Rows from block 6 of a small CTC audio transcriber, named by matrix and row number. Rows with one number belong to one channel. Each number is 128 + 24 x the weight over its row's rms, rounded and kept within 0 to 255. All counts start at 0. Numbers have three digits each. After the name is the row's rms in percent of the matrix's.
After each channel's rows are labels from the 100 clips, of 14976, where the channel reaches its highest value: "responds to" is what is common among them; "peak on" is the class under the peak. Only what is clearly more common there than usual is listed. The data: babble in 24 made-up languages, each with its own sounds, syllables and stress or tones, from a formant synthesiser. In brackets: how many of the 100.
# convs0: first width-11 conv (model.blocks.6.convs.0.weight, 144x144x11, each kernel summed), inputs 0-143
# convs1: second width-11 conv (model.blocks.6.convs.1.weight, 144x144x11, transposed, each kernel summed), outputs 0-143

convs0.47 114:125119141124130141136133119116114094151113117118197160140120132152129141139119077132129145115150140118096109141176104076109124135147149140147100138148129131158088111152127092092124137071117078157141138150109162152143083092108106150131098117132153074121191121133119112138111112095139069125120137143094156128107114121122135095108083156137101157135139119157134162138115109090137150139107189099143163122125132128103145130122101108109158
convs1.47 107:139117143106121125144084132172175114126136137165132135117132074133171150177113128126138107182127127165135115107130109134098149115125093103112129168103134127154142141128115126111123159114083134100187140107182160085136087122078102146166137134128143093122125111151145151130118115117147149122105137174132117130144143131146105134087089119122151143135097109135101144161131114086111088099121116120128086114135112123072098090131098157157134
responds to: /æ/ (62); /w/ (57); /aɪ/ (37)
peak on: /w/ (35); /æ/ (28)

convs0.142 099:138137124087120133134146162122176096134131131155173141098105129089182143141090085093119114117128138167129119085124149186118150157123114128132118129125140163108103165153103100106131149105129178091099113121137108116118122140123115112140097135145111112120113098114157129121147097101111054089100088155127087119120090119127124123134137144130150099155086149166117155100125125120130109117146113117109108105160141066135095125115138171108112
convs1.142 101:113164138121139149134171124114129135115110158138116098109132168122113094119167111097110114095112086156140143127116114192125129136092132142171140127160156129099144124110133120129122123098169115088169085117133109130122101116142176107203098142160125158126113153130165124111158163053112127132127149148132127120120084124111113128108141148143138122135168113161178133096113106074140128139153108112139133159114145114111145130099153111133164
responds to: /p/ (63); /u/ (43); /eɪ/ (42); /t/ (41)
peak on: /p/ (52); /t/ (25)

convs0.138 109:150119098148130062124109092099058137088141076144135092118115089091119117115129137107123152172105132153156165148128127126125153128089141122140138149148155149181125152129133166083143106114092127096128113125129114112131225115144146117136150137123130136147129106149148153150128119132139138097124102123136098085166120105148121164100125137094084166112098127130117148127097122122151106126118151110101116103100132147105124128152154114114129
convs1.138 119:109157088132146097158119150103117171142126113150147134139121166112111097113106112137123134145171119091128129128111148149110147084130136111159129104132134127108098082157092122133141104083118108156149152126078136091117156166087106120136081104111133075143118166136099127108132146123098114156110125086098123111142088105151146108127111117094090112093155126132101133128151124072118153104080094132150129113122119107090151116146103170093100
responds to: /p/ (41); clipping (34); /u/ (33)
peak on: /p/ (26)

convs0.134 094:141158114161106112118132123116115180167134097089074136105144113133080110131137130086121112083158124137122119138111104095128136122119162144116132119137139132084076169145119161125131107123159101111123132135122115107135116074147126128112128135133148137156127088151086109133132118089094147114146106112103067134122094114165122105103083129118111158131120177118124133133102161092107165126115152109084074126140100149116081149086130111154132
convs1.134 095:122128122132121150151113110122160121151128113143124119122139151127151100084083084118142125128077160134110167118127163134177112151132119127095182142082102137127099117108148185112180131105115135130152124127155140129191133147140119124142149119114095107121183112131118159143100108105145088155162143154150114102118117097129144144091169093090160129140173152098128156158148099121142106131160120111136122102119133155099129132114141121110066
responds to: /i/ (50)
peak on: /i/ (28)

convs0.73 104:161150110075105118130104110092130080164149129086139135141127077151161128127129136106155152125130134151107127126164101132120104144140113126146113122106132100116080105114149101088116105068118112142120092087140129165173097128103139128130132137112136113118151125107100086137143154175154118149121130110099126103098101122101152159107118134124112142114048105143125133115066080130129122133082130104159147124130123101130152138148121139108176
convs1.73 092:124120150160139110164125160126140097097073161083088119137119141136105145124180105147080116136121119144175129137104146078150127065109105137095124115115170131147168149140128105095106149115117103109147158098153125139117104093103110132153120126126109148110112120129161116099148089098157105100131130176125130130124134058094094140142130172117136132152056123161136152107149131142144128122127121116135132126142156169113118116141131140105140
responds to: /ts/ (51); /p/ (40); /ɑ̃/ (35); /ɔɪ/ (33)
peak on: /ɔɪ/ (29)

convs0.20 098:120131117141139133104083138141146142144123072152181138168123128078171147121085151086167156152117138126085133142130120123107120160123127118162139165109155132151101103147177140170170117151119136084132137080076105146129164126103117132133079066166123117109117115144169168110103114145136112089127120125106126113132121138144161138116122110109093151132163108106120153108106111121091134102149101121098108128155119121113115131160142121137114
convs1.20 094:121133135143113114102134125138115156109106103121161102125110117130127155122134146173153166103166105156074133113157125152102111134150091145143090144163160121160172089166119139132158142147152142178077159140056126130146128156119158155090131105115141118154152129106133132119127123140130096098114103122140131142139124134122161083146142140153126162093144131157164179095108099134092133084146075118128122152102113150128144142127139128090097
responds to: /x/ (78); /u/ (42); /ɣ/ (33); /oʊ/ (30)
peak on: /x/ (74)

convs0.120 083:150151121111131136139147104139149129121104130106131070132117129147109109119121128134098104094115137143111097132133156156158147137120079143109113158168123147116176166129134080111118113112130151133111127106120094104141125097119116153101132120178090112147119110134128084124159117122156125186121159123082150139106111106162088109147090127106104078146118145151164103070116156160094131101119172124136140161148151085106124106083165103118108
convs1.120 088:139105128133145139130123148083137125170162077149112150111107088126102125096143158166142156094111084092128133114119101154121177118136094139144101119112133107087148097133127134137211147116127172134131115133112063119139113134094108125120133164145141153097127119140110137098141127139150105133149109162132108156102113132077123130097140147155089155119157102150127131082103074133188113112119114126137130105076116134114123127135143125127145
responds to: /ts/ (38); clipping (31)
peak on: /ts/ (27)

convs0.67 089:147138122117118127136140150148135129144099140143142121111109107126115100172134108116127151129137174104142133124087105136136134140132136090086154092133107146137071093111153181132123137119126097121119152170084132170128065137126150100107165155138131126130135122112149126093128170146070105160151117130098147098098166099123148077154137099121101091140144130115113122127145092144132135100134121162159151126164151103129186106143190131123109
convs1.67 105:142114115133094116122136073088134117094138124093122140097148142147166149110131130090115144130112095116125169159181145067118124139115102120162124156091123127137178153165105088136131123126122140095101093107106106146138109093137089115173111137127148158099086167112114163160158129121132126093130135120125106149109114103111089149149149136138079104110136132183153130136174123119131087138110146122133131152171095107162103142108112141127127
responds to: /y/ (48); /v/ (44); /ɔɪ/ (31)
peak on: /v/ (34)

convs0.110 082:135146138116153095117124101115073122145131068095130104125134146113142133125111168092122126071110168082118136136101137121092135128113080105131127120113145107178140129141107132102136103102137131185118105164119097136143132129150123140146160165096131120155159089133119118166191150154122122130127126152127096095130161094131118095166114127108119093138149173141120130091141089141161161120137103184122170122146127120132164115144154136129120
convs1.110 114:109108122165089135093128143129093120088100095117156110120131118145179108161100135118124139108120116127145135143120134095077155122105101118093134146082105118108135156132136141116135135132098106079095119105104119125129113114140099073171143144122128172112095144135144149124095117178075107148114105082109143147082111164084073116102139107138085100131147104120116111124149094104140143090122097121151136109098120087142108117113103129136130
responds to: /y/ (75); /ɔɪ/ (54); /ç/ (53); /v/ (40)
peak on: /y/ (72)

convs0.87 097:132123122083126132120154139096164140146071131101094141143109119095140115136135133120115119153124157131146139095100095162160155134146163153123139146144113151067117155155107121150117122098156082118130155095113112158128074142143119155107091044119126122169149130157126158121114123114147116118134155163094149139084151173137133075173120105147158153150136147114153146084124147153148162126145143129124145114123098111129107127157110138120112
convs1.87 088:148128129110120146149140136175140119134150141143136119126152145135137130147160159128111121105142139140108111128155117119134196138130117135143131127120141140100118123124126150107124127148108171162108091119159154152115087119096128115162146124174122119143128165124149139167129148156127118099140106120167141161113149113153198120103139174097169151125109105155147135075138137105133127184141167093084100182143163184096103161119171131098113
responds to: clipping (45)
peak on: silence (100)

convs0.50 109:109113110157125140144113125150126160119137120121105138150125095148101136143128115135113160121148166134088122095144113073137140157154149200125127125092139106095089106208155093172066141108118084156129115117077130165113142120162102111108161123110149132094127149087134141110133141135106152120090129142162169133102144137145122108117140146150126124137119133085140145151102126135143098133140092116093148157121076117105117130132139135110101
convs1.50 107:118094134102138122125100102136172131140111134127125123116128113122176140110121080135092094137072111128137165101167145107165117148121100114130096135096154125159114112144121121159149120108104143095134107102140110139151098131154124128144119171117170097130149172125104103158097143102162113126155101115084144128154106113123134162146127129141143150105077128069087175124138125176157100098117109126134137109133109145155095102115160165099079
responds to: /æ/ (55); /w/ (41); /i/ (32); /a/ (28)
peak on: /æ/ (39); /i/ (26)

convs0.124 107:155136124138106133136129124123159107117103121101156124130126157102184133105122111115145092128104142170136110162116168120127040110137146114085117143136133137127123132115143160097146126098129142094101131133096140095110085168108094134149175099154115103143117126124143104130125047114098120140145085137108162122102130138176143102094131178125139144114151153132115164107132143155124112097114125136125077067133125122125118160124112128119105
convs1.124 105:131143142111106124136135166090139128111168099120174121139138133125109121160116102131108200103119150135098146087134120107132105133113127129099130114114130128165173135138138185115127096181187142116076124138119201129153132099101162120132142121166104137164169143112156118168137130146165138134099163135136118152128139085121121133146125120126123166121118136109119104147178087143114070125111104100120130138138112097144152114136125128123090
responds to: /x/ (72); /u/ (41); /oʊ/ (29)
peak on: /x/ (65)

convs0.14 094:107161096105124148159110111117125164082114126137095125127141136110149101076077111133129102131165123115121147180129052149102101140106147115140160134146097107116144092129089186114121113103109079115142149103115116138109171128124111092124131092107099103122126124120163106158153122124097158083116149108154150110136136136089091096109147127095102131093147153130114156137112135161150139080128132113109132100117124112125086100142124116153142
convs1.14 095:109127102136145093103118176077061133111123135119139126129153180139136105161108132131142109057086147118081109124116146111164126142159123131117136150104097104137153084135111069113158144128143095130131134107137149098165115124114126125144159134147148119142088118104113131117149118110171121093125098075130133136096105092119092108171124122143112101171111130139123127158194121124107128149117133108092123115132142126138104144104115102121093
responds to: /p/ (50); /ɔ̃/ (47); /r/ (32); /t/ (29)
peak on: /ɔ̃/ (43)

convs0.23 087:105136142145133127147095132160086157154130152135160112121151126162147116133115145064148127080120137092142110135137115120095120174092129109144137111131136124157115128119136107135102159096103142125103102120145145137131088108141101118141126158100106136102129126115127084070159126171178147143127128130132168106125165105167090088144118076095124117187174123188095094120130148112118123136148104147119123118130112121097157129081126131098134
convs1.23 120:090111159126131131092132108115128113109147114107147110096131111139128126123128136122116167105142104121131135127168122115118143093144099128105126105104051112155155117142127142083120109143119105153107124125090115161103139120151051122107112131116133127109054181128122123139150102156098136130126144127114105154074130126103053109093126118129101085107135155128098129131120105129111113091107143124096114076100123156162125126131120122182137
responds to: /y/ (66); /k˭/ (39); /ɔɪ/ (36)
peak on: /y/ (51)

convs0.104 093:130151115118162107120115095142177119140113117105148134082158125125123106137107109149141129109093085147145099166123130096053104151131163147125150082179140145116134112162134115125145134127135145147145139139104135100124153123146148089156169110124094134102151091108098122106139165106091124120105093101103117187121138122136167123112141044173113162108106131093154120147115107107136097155122121140141126144136127113160108156131141131149118
convs1.104 085:138120120121114152102137155123114150138127152116132119128130129140126157085148130115153111090115137143128122101098146145116139129113121118139134117140126146129112130090134111069084100141071135125120146141155101107146159064153102135101119121138097124121132109135141113062092107142134125140090145118105092105106209102143166126130137088086184105109152126156100132078075079122153093146154121127154103108160143131122122138149159131135110
responds to: /ts/ (44); clipping (30)
peak on: /ts/ (31)

convs0.3 095:131141077112092115113113149145148115132116128130178131156192131109125113128145124163113095116147107133128097108112144147143141131201152124151130147145090130076123134135118129116102127098121137127102120112158096149127119183090133136115108139149125093090142117128189143094151111183141122130102120124130128123119127109129120080091123106161101118132113140115112070067074110122083085119114108137110125142102174120118129135149114132129111
convs1.3 087:115112112105156124160146183062134139102137117137125093138103097131136147099127102088068175118127178126111091106207112103112153086136130132124125152157163102154171139140124095151127135141107128130123148149120126159132103126122134137090123090103151125117135133129169098119192098140111094131129123107139123123113131158162157138074137124114128145124098097170143146116120114124126108099138156116111107120139130123159075116129125119136119
responds to: /x/ (53); prosody: stress on last syllables (45); /f/ (36)
peak on: /x/ (40); /f/ (25)

convs0.64 085:167173149111111127137145126141154137114143142111107147146108158116140103154130148133102106124090085052131134113115111155106113141146125126098136148149126132114134132159136131072127101081139121127114088110142085129110131136139126097126107117136125141114123156139132155096165139045136175074124093115132129149123111130137116084135121127091123128148135086158129118131102125105146106137107104128139094145196129054100107129133165116122134
convs1.64 093:112190122116087130154100154108124108171052106102126096114154124135146140085165163144135115109126148158109085137134158118146137128095154129113148123133144125136138133131145142138143125142141173122126137104140127121155109094108153114149073134131112155120141182134153134115144157195123153108100135105126125148133101103161180113146129122125142136124117091139094130137113152164194126160151095107102135179128123098148143114128137104134098
responds to: /ts/ (78); clipping (27)
peak on: /ts/ (71)

convs0.6 114:127130175152093155124182140134105098147158105105109133072106142131156178160130120095120126145086133130141158159159151126131080112099150143104136124148099109170173129127123102127147121127127133144101147169155112108101131154138158142153130159122151139167142085072111148161128147165134141130174164144149104136104169089135131093152123132130175145122144121118142173112098114133177141123153092146155107141128156144140124146134127116123120
convs1.6 109:108139130110109102131086095113133100127129102089117151131134137110108095127164132161181126116066087146107140137093086117093116130142113103083160134129123164134142144145113113135108154136122050108136136138139106113121119130119107091125127130095120086122122143118094085115097137165174151120108160092130148111162168129127108139122116129153135098100124134126095119106149109088080161104130098142094125092104067103132122121114106136129148
responds to: clipping (57)
peak on: silence (61)